{
  "drop_path": 0.15,
  "expert_mlp_ratio": 0.25,
  "slots_per_expert": 1,
  "learning_rate": 0.0024
}
Rows from block 2 of a small class-conditioned image flow-matching model, named by matrix and row number. Rows with one number within an expert belong to one neuron, the router's apart. Each number is 50 + 12 x the weight over its row's rms, rounded and kept within 0 to 99. All counts start at 0.
Before each expert's rows are labels from the 100 images, of 14848 (inputs lightly noised), where the router gives the expert most weight on average: "lies over" is the class under the peak; "responds to" is what is common among them. Only what is clearly more common there than usual is listed. The data: pictures of board games with random positions, seen at a slant.
# router: slot weights (model.blocks.2.mlp.router.weight, 32x160, trained with AdamW), inputs 0-159
# up: expert up (model.blocks.2.mlp.up, 32x32x160), inputs 0-159
# down: expert down (model.blocks.2.mlp.down, 32x160x32, transposed), outputs 0-159

# expert 30
lies over: board
responds to: stones on a line grid; nearly empty
router.30:54 58 55 75 51 67 44 30 45 49 58 67 25 25 52 50 44 58 48 39 64 63 39 53 47 61 39 39 62 68 40 41 56 45 54 27 57 16 53 39 70 61 64 29 36 50 55 55 56 49 50 30 36 52 56 67 60 46 44 45 56 57 53 72 59 61 81 52 24 57 58 59 53 30 43 38 44 40 55 46 38 54 33 58 42 44 58 43 38 50 49 32 54 62 48 52 57 52 59 46 51 49 63 40 71 69 33 39 53 37 42 66 41 65 25 56 63 50 50 44 37 48 46 29 59 40 47 66 45 50 64 42 41 41 55 53 57 42 24 54 66 54 71 52 55 49 54 37 71 58 58 56 54 35 43 51 48 84 59 68
up.0:58 53 67 71 55 49 43 29 55 58 55 50 46 61 63 36 52 64 62 52 64 57 61 57 75 53 60 47 59 31 53 52 72 46 64 58 43 82 53 47 67 55 64 74 51 40 56 58 71 57 60 57 70 64 52 48 71 42 76 35 45 43 42 70 74 42 75 46 32 30 38 52 67 60 57 67 14 33 31 54 46 53 52 44 52 43 62 49 44 57 50 58 52 50 42 54 44 29 58 55 42 58 62 36 46 35 72 52 55 51 40 55 52 59 47 62 56 62 56 51 56 61 68 56 36 53 63 69 47 34 63 58 71 50 33 43 38 48 37 50 60 59 46 32 40 62 46 69 61 60 70 56 44 57 59 62 48 56 46 40
down.0:53 67 45 33 45 68 55 65 51 41 50 29 59 47 33 77 61 26 38 54 58 47 51 54 42 80 44 66 40 38 54 62 28 49 30 39 59 36 47 45 59 42 31 54 47 48 47 47 44 69 55 35 52 47 49 68 32 68 50 58 55 68 53 46 52 59 41 42 83 55 45 39 34 71 51 59 68 49 59 36 54 44 43 23 48 41 50 67 57 49 46 42 63 48 53 38 29 64 62 59 38 30 53 68 41 77 38 61 32 40 45 60 54 34 53 40 64 55 47 45 56 60 45 69 42 51 42 48 76 47 44 18 42 43 45 39 55 76 59 54 41 48 52 63 53 45 58 54 46 50 36 42 62 44 29 44 45 60 45 37
up.1:30 56 50 42 63 44 72 57 45 45 44 39 36 69 44 42 50 44 63 52 59 70 59 48 38 51 45 36 36 66 52 64 69 47 56 40 59 73 40 29 49 75 50 69 42 57 44 60 58 48 64 56 54 48 68 62 41 38 54 70 22 53 58 56 37 49 40 35 41 32 44 61 58 58 65 54 33 34 28 38 59 42 18 57 50 50 54 44 44 35 68 64 53 44 67 52 37 45 43 54 49 56 50 46 56 59 60 51 68 46 20 53 58 64 52 37 57 68 77 50 21 51 59 56 58 44 70 47 56 27 49 45 33 47 19 49 64 52 57 48 58 59 40 52 48 67 52 52 38 45 34 46 64 67 60 41 45 35 62 53
down.1:42 41 41 37 69 53 49 65 50 49 55 32 53 51 46 57 71 75 30 61 72 45 42 50 51 39 38 50 42 46 60 54 63 40 33 65 59 55 52 46 54 46 45 44 41 62 48 33 52 32 59 63 46 59 29 32 41 64 54 46 41 37 59 74 42 53 48 60 65 48 59 50 42 37 50 38 53 47 68 63 61 57 67 31 52 50 50 44 31 51 35 37 45 50 59 74 43 52 73 38 36 53 43 44 24 39 51 48 52 49 16 48 33 60 44 41 65 38 22 54 69 44 52 53 49 50 50 75 48 64 56 46 48 46 53 55 44 27 58 52 40 28 24 25 60 33 40 31 34 58 75 46 56 61 51 44 54 29 37 40
up.2:44 41 70 52 67 51 55 40 36 48 66 40 34 34 33 63 44 58 29 54 52 37 65 66 57 44 65 65 67 49 71 60 55 38 60 51 53 36 35 45 64 37 65 36 54 44 28 52 46 58 56 52 47 57 47 43 68 50 55 18 40 31 60 54 42 58 49 50 32 53 49 43 51 58 19 51 36 66 59 59 41 49 23 58 51 42 60 31 56 65 75 41 54 78 47 44 45 56 41 43 45 57 73 63 62 55 48 32 53 59 59 58 34 49 46 27 41 49 45 74 46 60 63 51 36 62 47 39 51 49 59 44 38 57 46 56 59 47 37 54 26 32 49 40 54 74 53 70 61 49 37 31 55 59 61 45 40 55 55 78
down.2:55 57 48 46 33 40 45 51 47 51 36 43 41 60 59 18 62 67 50 46 49 59 40 58 51 62 41 67 34 47 46 43 39 60 64 36 39 61 55 64 45 29 38 51 33 62 73 59 49 33 37 45 52 66 51 49 46 27 47 57 45 62 47 36 52 50 73 57 54 50 45 68 25 50 54 41 58 36 60 38 54 51 80 42 48 48 56 77 50 40 65 56 34 11 47 67 27 65 41 49 38 68 34 34 46 54 52 57 57 62 60 42 58 55 44 43 59 48 69 48 52 63 46 66 60 39 45 54 36 38 41 67 68 69 60 47 52 60 55 40 72 54 53 57 64 28 59 47 55 58 57 61 38 46 53 26 68 48 41 27
up.3:58 56 53 54 42 52 41 50 40 62 52 52 81 41 52 40 64 58 46 55 61 53 43 56 55 54 51 41 63 48 64 59 40 41 75 62 54 47 48 28 45 56 50 20 44 52 50 60 58 35 29 38 37 43 33 78 46 49 55 28 70 48 35 52 57 41 59 48 60 66 37 43 60 46 53 60 43 56 34 46 56 52 56 70 41 44 32 59 41 36 50 47 59 61 59 48 45 35 50 49 57 37 56 40 48 35 48 54 41 43 60 42 43 55 29 69 76 26 47 71 61 53 39 51 28 34 51 38 28 39 71 46 58 57 60 41 49 68 37 56 60 54 89 59 38 63 61 61 53 57 44 63 65 49 43 92 51 63 48 47
down.3:55 28 58 45 46 43 62 57 60 51 54 41 50 59 43 52 50 24 58 45 49 45 68 58 57 44 51 44 66 34 60 71 59 58 49 43 34 65 42 62 54 20 41 71 49 35 64 53 52 51 63 47 71 38 67 53 37 66 47 42 46 51 64 59 63 35 59 52 50 35 56 35 22 62 32 46 50 57 68 50 42 44 40 47 55 49 55 70 53 55 38 36 36 40 47 33 57 59 56 50 38 52 33 51 61 49 57 51 44 65 47 51 64 26 77 40 10 57 68 47 46 61 45 50 50 48 31 20 76 61 52 49 61 55 52 47 54 60 64 66 31 53 39 58 56 52 49 53 26 30 49 44 27 47 37 38 36 38 61 39

# expert 4
lies over: board
responds to: stones on a line grid; nearly empty
router.4:52 55 51 63 59 49 74 37 66 45 50 38 55 46 27 61 58 60 35 54 48 56 35 59 51 32 42 31 53 48 52 37 43 55 42 32 50 67 44 43 59 23 50 39 38 34 23 43 61 48 52 26 45 34 36 50 67 47 31 53 26 52 51 52 40 34 81 46 58 73 62 36 56 45 63 38 46 31 42 33 37 61 22 54 54 60 38 39 44 46 51 41 53 57 62 46 47 56 71 35 66 58 37 65 72 53 48 58 66 51 51 52 38 67 39 64 66 59 49 56 47 42 45 36 50 44 36 54 53 78 58 50 46 48 38 50 60 62 36 59 47 38 58 34 43 59 43 46 84 56 31 31 50 46 43 53 44 68 50 61
up.0:33 42 51 33 26 34 44 52 50 74 46 27 59 51 53 40 44 48 53 45 51 61 40 65 56 59 63 59 56 56 56 48 47 35 59 82 72 35 52 45 40 66 63 50 55 27 72 37 45 42 61 30 55 70 50 62 35 68 47 44 65 58 20 53 39 43 20 50 42 48 56 50 33 60 51 75 50 44 64 48 41 57 42 67 40 72 42 72 60 71 47 43 40 52 41 54 63 42 30 38 40 57 54 46 63 52 41 59 33 55 59 60 72 49 36 48 50 53 36 52 32 31 37 55 63 55 54 47 41 52 27 48 54 60 44 53 48 51 29 36 54 45 58 71 53 48 55 69 56 45 54 52 72 52 47 63 25 49 48 64
down.0:62 41 57 61 67 33 70 56 62 45 63 49 18 55 48 48 64 58 39 43 30 61 75 61 48 31 64 58 52 65 37 45 47 51 47 33 40 56 31 60 43 30 57 52 59 59 60 56 45 26 49 49 29 38 44 43 50 41 66 43 38 45 79 63 66 59 65 55 50 62 69 39 49 56 37 38 39 50 45 47 47 35 43 34 57 34 35 27 58 53 55 50 70 60 54 40 51 50 52 50 41 62 55 27 50 47 40 59 76 47 59 44 27 58 71 36 44 41 62 23 64 41 44 61 43 50 45 49 68 46 62 55 37 62 77 48 51 53 49 56 45 42 42 32 50 47 81 58 30 45 46 44 38 60 63 48 42 49 58 32
up.1:34 50 62 50 58 47 49 48 41 53 48 47 24 48 52 56 40 59 71 36 35 56 53 40 47 65 48 63 51 83 74 70 51 43 64 50 33 42 58 53 66 47 74 51 37 48 40 52 46 26 54 53 45 45 39 46 72 44 59 43 38 59 70 51 46 56 67 55 51 51 39 62 48 25 19 68 45 62 74 46 68 52 55 46 38 64 36 46 68 52 57 41 52 64 22 51 53 40 28 56 49 45 36 47 51 74 58 73 50 45 35 49 43 18 66 45 45 39 30 38 42 43 46 57 61 50 62 52 47 51 62 42 47 43 68 34 59 48 40 55 52 58 40 67 52 64 43 53 41 65 64 55 64 70 60 32 31 53 38 61
down.1:54 47 55 43 43 52 50 50 46 61 49 50 71 49 49 48 55 48 35 61 33 39 66 28 59 49 52 64 67 45 40 16 46 56 40 31 68 52 44 52 34 46 41 46 46 41 51 53 48 72 55 51 37 55 49 66 33 71 57 56 59 60 37 28 57 37 30 52 47 61 48 60 49 71 58 43 61 43 37 74 32 51 48 43 54 25 71 36 52 35 51 86 70 63 70 47 38 66 58 61 46 58 61 52 57 34 76 56 34 58 61 43 61 50 56 43 61 47 37 52 57 62 61 61 42 42 33 45 24 35 47 66 62 60 47 54 44 70 56 41 60 50 66 55 65 30 81 50 43 51 46 53 42 43 62 57 56 44 52 29
up.2:42 58 51 43 39 56 30 75 55 43 67 49 54 33 49 49 54 33 47 54 46 54 50 52 39 83 71 59 60 44 41 62 52 53 63 43 43 62 47 50 50 69 34 48 58 73 37 57 57 66 42 65 65 65 55 32 48 39 55 75 50 25 36 40 66 63 33 69 67 48 54 51 39 56 58 58 53 63 51 64 42 51 57 58 69 29 70 46 38 63 45 48 65 55 70 38 47 43 54 55 29 53 15 53 50 40 52 39 71 47 50 58 64 46 48 33 67 56 44 44 62 57 55 61 67 39 34 56 63 42 64 55 42 57 30 51 44 51 59 35 26 46 53 57 37 52 70 63 43 55 64 40 39 38 54 41 77 43 48 34
down.2:34 47 41 42 56 63 48 39 56 51 45 41 32 68 67 30 61 58 51 62 37 72 51 53 52 28 46 69 69 58 34 64 44 68 44 64 57 45 46 61 37 52 34 40 58 55 77 52 29 56 51 34 56 48 69 68 46 48 73 48 35 40 50 64 45 57 43 40 47 36 36 67 60 63 47 28 45 44 42 55 41 35 46 56 55 40 43 41 68 31 30 72 56 41 62 48 39 34 48 57 41 59 67 43 68 34 72 55 72 40 38 40 38 69 37 58 62 31 70 38 50 72 77 40 61 60 52 51 47 55 59 49 43 67 65 49 41 58 33 43 57 49 51 43 53 41 53 60 49 34 38 45 51 30 61 45 52 49 50 27
up.3:41 39 56 63 43 33 55 41 47 53 36 54 47 62 56 54 39 41 64 51 61 31 62 67 50 50 61 44 63 62 70 43 32 26 57 40 53 58 62 44 53 47 66 28 68 48 54 50 37 51 60 68 70 51 54 27 61 24 54 49 65 23 72 44 45 52 51 46 45 50 47 47 62 45 40 59 46 54 70 46 54 45 52 48 61 46 80 30 58 64 52 39 60 23 41 56 50 46 42 69 40 53 44 32 43 40 54 44 42 55 50 50 32 23 49 33 36 55 53 47 54 54 49 65 30 59 56 50 40 50 39 31 69 59 49 53 70 43 46 40 49 65 26 27 38 63 48 77 41 55 40 22 62 52 80 50 51 43 50 45
down.3:44 71 69 83 50 52 46 68 42 61 59 41 52 47 43 60 49 43 57 46 47 45 49 26 68 46 56 59 58 52 37 51 71 60 67 73 23 45 54 59 41 51 53 73 55 61 37 61 45 41 44 43 61 64 67 75 37 44 35 52 26 59 41 39 53 55 50 40 49 29 46 54 33 49 41 57 52 27 34 62 42 27 43 57 29 35 27 63 44 46 56 56 55 61 64 43 59 44 19 61 58 49 65 58 43 64 51 72 54 42 54 57 68 46 49 48 46 39 65 42 48 31 59 57 50 20 45 27 66 53 48 47 32 56 57 40 48 67 52 58 62 51 63 64 59 28 47 40 56 51 56 52 59 55 60 56 47 31 49 66

# expert 10
lies over: board
responds to: discs on a green board; nearly empty
router.10:57 79 56 46 40 73 39 53 54 53 54 47 48 43 43 51 62 54 78 26 43 45 55 49 43 44 58 58 66 50 59 66 57 52 49 53 67 58 51 67 42 33 47 46 54 57 57 68 64 30 52 44 75 54 47 39 57 57 60 44 44 69 50 61 57 30 30 35 25 43 61 39 38 48 47 32 67 84 70 54 46 42 52 57 63 33 59 48 59 34 21 63 53 58 65 53 57 33 43 59 40 66 35 51 39 53 50 51 57 53 68 36 24 33 52 60 29 40 40 48 48 65 52 56 39 52 49 35 35 56 45 57 64 52 70 59 60 56 27 69 53 76 56 61 59 44 50 47 48 48 39 61 66 67 60 61 46 57 33 50
up.0:47 48 38 52 69 49 64 48 62 30 47 47 62 57 46 77 66 66 41 32 74 46 58 54 54 46 48 44 54 50 50 24 61 47 74 46 48 51 56 43 39 38 72 49 55 57 61 34 57 34 68 70 31 38 48 65 32 56 54 47 50 47 46 38 48 37 52 52 53 55 65 65 75 61 44 29 67 42 49 33 53 37 60 43 45 60 53 34 49 53 42 36 55 54 44 67 60 50 67 47 73 57 50 53 48 31 41 45 31 72 64 43 50 59 75 44 50 79 59 56 66 39 57 57 56 55 50 67 53 36 53 48 21 48 33 45 51 47 62 69 23 68 55 54 43 37 48 51 46 63 58 64 36 55 54 60 47 28 35 27
down.0:29 40 50 31 52 30 48 43 44 53 49 58 36 45 69 45 56 57 49 80 51 70 48 49 62 62 44 48 66 32 29 65 36 50 48 49 66 43 41 71 69 76 23 67 45 67 49 44 60 58 60 49 49 60 34 46 54 45 49 69 38 48 43 61 51 62 67 58 57 33 43 62 41 40 55 61 30 48 58 47 37 59 34 50 73 55 52 42 73 43 67 54 66 44 59 47 43 59 40 53 35 58 33 62 39 58 44 54 63 40 53 60 35 70 32 57 64 45 36 56 65 66 47 49 58 51 71 48 54 56 59 43 78 39 46 52 53 47 39 24 72 35 50 39 54 58 53 65 53 49 64 50 69 41 28 63 60 48 43 69
up.1:41 50 75 50 44 77 23 30 51 67 30 58 44 62 48 50 47 40 53 32 49 48 46 44 25 61 46 47 31 54 42 50 30 75 61 46 46 61 18 62 58 51 51 54 45 55 66 50 60 44 80 42 79 60 69 38 36 60 62 68 37 65 46 37 72 56 26 57 23 40 56 50 36 40 43 49 54 43 57 60 42 29 49 44 49 64 57 48 61 32 32 54 57 37 55 64 51 24 49 58 47 64 44 42 67 45 50 52 52 63 48 34 37 54 46 67 43 57 46 36 38 56 52 40 43 48 59 52 51 63 72 54 29 54 49 52 54 38 56 56 51 77 38 55 49 54 40 57 39 38 61 43 55 48 65 37 45 45 50 53
down.1:49 29 50 64 54 26 56 46 39 66 59 32 57 48 37 39 56 51 47 39 52 52 50 55 53 34 46 44 46 59 56 44 55 44 38 59 44 52 69 53 55 65 38 33 58 42 43 53 37 38 45 74 47 33 44 45 63 45 66 21 61 34 45 53 27 48 62 70 38 56 38 42 42 46 48 45 24 27 62 43 75 76 52 55 45 57 58 52 50 62 64 53 58 54 60 53 46 54 49 45 38 58 59 34 55 45 62 50 71 48 18 58 66 46 55 47 46 35 83 69 65 49 35 53 31 58 45 51 34 60 52 49 26 72 46 53 47 41 33 28 56 27 53 42 38 44 40 63 35 57 49 17 63 49 39 58 57 56 49 50
up.2:45 46 44 43 69 65 45 46 67 38 40 33 49 31 54 19 56 70 45 72 47 46 68 26 50 60 44 47 58 29 25 48 48 64 54 51 60 50 42 48 50 75 62 39 55 65 50 42 45 48 61 41 40 43 56 67 53 45 57 51 60 45 53 39 57 68 38 41 68 57 57 33 43 65 22 43 60 46 37 34 42 24 40 36 59 64 63 66 38 65 58 43 49 59 27 51 45 47 67 38 67 49 61 54 45 49 55 43 62 62 49 44 50 35 33 34 55 54 36 37 52 56 60 63 61 56 21 44 85 65 50 74 33 53 65 58 50 58 38 64 51 59 34 50 41 58 34 54 59 38 64 48 58 37 43 42 54 54 44 55
down.2:45 54 56 61 38 33 56 47 39 63 57 46 48 50 52 64 39 42 59 35 56 24 47 58 53 47 39 47 37 80 80 64 45 33 56 30 53 62 55 68 54 21 37 53 60 24 51 53 44 68 31 46 45 57 38 45 31 51 43 55 52 49 41 44 43 39 58 48 45 45 50 47 58 55 59 50 32 61 50 47 54 89 55 36 42 34 38 27 56 51 61 38 50 56 63 61 49 32 51 45 48 56 40 50 66 42 55 42 60 33 55 41 54 53 54 44 46 65 68 39 51 58 58 49 65 58 79 47 31 33 48 46 75 39 48 49 29 48 60 45 69 31 68 56 55 29 57 58 37 52 64 38 39 56 47 66 48 35 80 36
up.3:45 48 53 50 37 49 41 66 65 52 59 34 33 33 53 61 50 65 48 55 41 39 54 67 52 62 54 31 36 43 54 83 46 44 42 57 34 65 57 44 60 54 48 58 44 48 51 67 47 54 57 54 54 60 30 38 54 57 68 62 34 59 66 36 48 58 54 44 38 47 63 78 24 56 25 52 41 51 41 68 49 38 39 35 50 40 72 36 42 56 45 34 49 78 39 68 55 44 35 24 42 32 57 33 70 38 53 57 59 53 47 66 41 32 49 59 34 44 36 47 50 34 75 34 46 45 54 48 55 52 75 38 36 42 53 47 71 50 65 36 55 68 43 39 51 51 33 61 53 59 60 65 50 55 37 28 61 41 48 65
down.3:58 63 37 53 57 40 51 42 61 46 39 50 52 53 48 47 45 46 53 54 43 45 51 67 33 24 62 65 46 62 52 44 56 76 31 66 26 62 60 39 35 61 61 61 47 32 37 50 38 53 61 57 51 28 45 68 39 68 55 43 53 33 37 41 55 32 50 59 33 55 47 42 40 48 44 44 41 57 63 61 67 68 59 63 43 57 33 36 38 52 64 56 55 63 95 68 47 49 48 66 46 34 68 55 36 67 57 41 38 58 48 45 46 65 74 49 47 44 55 62 42 69 42 57 77 56 44 63 31 75 46 67 44 56 65 62 54 46 49 50 46 52 60 46 74 56 55 43 35 56 46 28 53 42 32 59 41 42 33 64

# expert 8
lies over: piece of the second side
responds to: second side has more; nearly full; noughts and crosses
router.8:48 24 55 57 30 41 61 56 53 52 67 44 52 44 57 24 36 73 71 56 49 46 52 55 57 37 62 40 75 50 35 69 64 27 42 46 37 55 41 48 33 59 34 56 66 32 48 41 48 47 58 46 72 74 51 40 39 55 52 37 41 53 52 55 55 49 31 69 28 54 54 51 25 73 63 57 46 53 41 34 45 47 46 26 48 57 49 39 51 37 55 39 34 55 46 46 82 40 43 52 20 54 68 43 47 54 35 54 52 60 31 44 51 27 32 56 36 54 55 32 40 51 58 64 50 39 46 42 60 47 39 31 41 34 27 41 56 46 64 61 47 66 35 43 70 50 50 45 51 46 41 56 37 40 38 36 51 48 59 56
up.0:40 54 47 50 68 44 61 33 44 41 34 53 66 37 40 59 61 45 58 54 52 56 58 76 64 42 38 47 46 54 70 26 36 51 44 32 48 43 67 47 63 49 51 28 50 54 48 55 51 69 70 53 53 58 29 58 53 60 48 61 42 34 55 55 44 40 55 39 20 51 39 33 56 49 61 40 42 67 42 56 55 18 37 46 32 50 54 55 55 67 62 61 66 33 44 49 37 53 43 43 64 61 37 45 62 81 62 39 44 56 63 62 38 45 54 30 25 38 57 65 58 49 32 33 39 44 57 35 47 41 30 61 57 69 66 44 58 52 53 61 43 45 63 37 55 35 61 54 42 60 22 55 63 46 71 27 33 50 60 50
down.0:43 64 59 58 38 66 69 40 73 63 51 59 30 44 47 40 45 47 57 50 33 50 41 42 51 49 50 47 54 64 46 43 43 70 51 65 40 45 46 41 66 77 40 70 62 66 59 49 49 33 40 67 43 56 53 29 75 41 52 42 53 56 67 54 66 58 53 78 69 32 57 40 52 50 61 75 52 58 36 45 45 66 39 73 58 60 47 58 53 44 44 51 39 54 78 38 58 55 54 59 50 48 61 48 51 54 56 41 65 59 60 54 53 37 51 57 61 62 56 27 42 67 67 62 63 37 54 70 50 58 66 34 33 52 49 66 65 53 47 59 69 34 45 52 60 57 52 55 37 24 60 45 32 63 52 52 93 60 52 52
up.1:43 47 75 58 52 56 60 29 45 63 47 41 45 45 60 68 44 40 72 30 47 45 62 57 49 58 10 36 46 70 59 37 38 54 52 34 55 37 46 41 46 43 41 38 88 47 53 47 44 55 60 46 62 27 59 33 58 61 45 71 45 29 44 40 45 60 56 57 54 20 58 45 49 61 52 55 53 47 32 49 37 43 51 53 53 49 65 59 69 47 36 48 51 41 49 50 47 52 50 68 48 55 55 41 72 51 77 36 62 45 57 43 66 45 58 46 35 56 56 37 54 45 56 38 37 62 54 55 49 51 33 33 48 62 29 39 69 52 63 47 69 54 48 31 39 45 64 58 27 42 14 40 60 38 70 62 42 53 59 48
down.1:53 72 45 62 35 59 57 53 42 50 59 58 72 70 36 47 60 59 29 64 56 40 25 62 35 47 53 46 55 55 64 33 37 65 65 56 47 59 64 56 65 68 52 60 36 47 38 43 58 50 35 78 59 61 61 68 40 51 46 41 58 64 53 56 46 29 37 48 25 69 39 61 51 45 59 61 51 52 43 56 51 66 35 69 34 77 61 46 34 49 65 55 59 55 56 35 48 51 46 34 47 74 56 60 27 55 31 33 46 60 75 68 55 68 56 50 46 34 54 50 41 57 44 76 38 30 52 55 72 28 46 61 57 57 50 61 40 63 29 67 59 55 42 44 49 30 54 51 50 54 52 53 50 54 48 31 43 53 39 53
up.2:36 62 61 51 46 56 34 49 49 28 45 40 38 48 67 38 42 37 47 64 60 67 66 60 59 55 43 31 50 62 43 83 63 66 50 45 61 45 46 46 56 81 46 48 33 69 38 66 42 63 53 42 61 52 42 59 67 50 72 79 43 42 42 43 60 70 49 53 76 43 60 56 46 54 57 63 50 43 34 56 31 42 38 40 67 62 54 33 54 55 64 51 56 44 42 49 52 53 46 66 57 52 30 54 53 65 54 61 57 49 54 65 73 57 55 39 52 42 65 74 57 64 44 43 49 68 49 67 83 38 76 53 55 54 47 61 37 65 59 45 51 56 60 61 56 42 82 60 70 58 55 37 49 59 68 44 60 51 46 49
down.2:54 35 61 46 62 20 39 69 55 29 60 30 40 47 62 54 62 54 55 40 37 45 61 50 38 73 69 75 48 52 32 62 38 57 36 46 33 35 53 50 54 51 39 72 32 44 55 64 49 52 52 58 58 44 31 62 60 37 56 56 50 65 50 63 47 32 50 59 42 74 67 58 59 30 13 46 45 43 66 71 47 56 59 51 35 70 39 55 42 57 33 46 57 66 38 70 57 65 62 64 61 67 40 75 51 40 50 31 60 44 31 42 60 33 61 56 44 59 51 63 65 59 26 57 45 39 51 46 55 75 46 53 51 55 63 38 57 43 53 70 39 58 54 55 47 36 57 59 32 38 51 49 50 39 56 43 55 49 49 46
up.3:29 47 50 70 37 49 54 42 53 61 44 42 62 36 79 60 51 59 77 29 43 40 64 52 34 38 47 49 52 49 40 44 39 45 45 58 54 23 49 54 54 30 45 37 67 55 28 66 34 30 54 25 64 48 45 53 56 67 62 40 59 62 63 39 58 51 77 45 25 75 58 32 45 49 56 66 44 35 52 56 70 63 48 57 45 58 60 56 70 53 46 58 45 40 60 59 52 52 48 58 65 63 76 53 46 53 42 58 59 26 36 51 52 37 42 50 46 55 45 53 43 43 41 66 40 35 45 43 42 77 74 53 61 51 60 60 57 47 33 43 47 62 30 28 46 64 42 52 21 50 39 48 68 48 48 50 32 50 58 60
down.3:61 31 57 38 50 60 49 50 61 41 36 58 64 80 33 42 28 58 36 63 54 78 20 42 62 62 60 31 49 53 47 46 32 57 47 49 51 51 52 31 48 76 49 46 54 45 50 35 57 70 25 58 44 64 53 45 30 50 36 69 57 52 46 43 41 48 13 42 63 37 57 46 52 59 54 42 48 55 52 55 26 33 38 51 50 58 74 54 43 38 51 73 69 63 56 39 55 45 49 49 49 45 26 51 54 44 54 29 48 56 63 46 40 63 29 47 58 44 58 52 54 56 74 46 37 55 60 62 60 40 21 38 42 53 50 45 62 57 67 52 64 55 41 56 68 55 45 47 67 53 42 55 44 35 63 66 59 72 50 40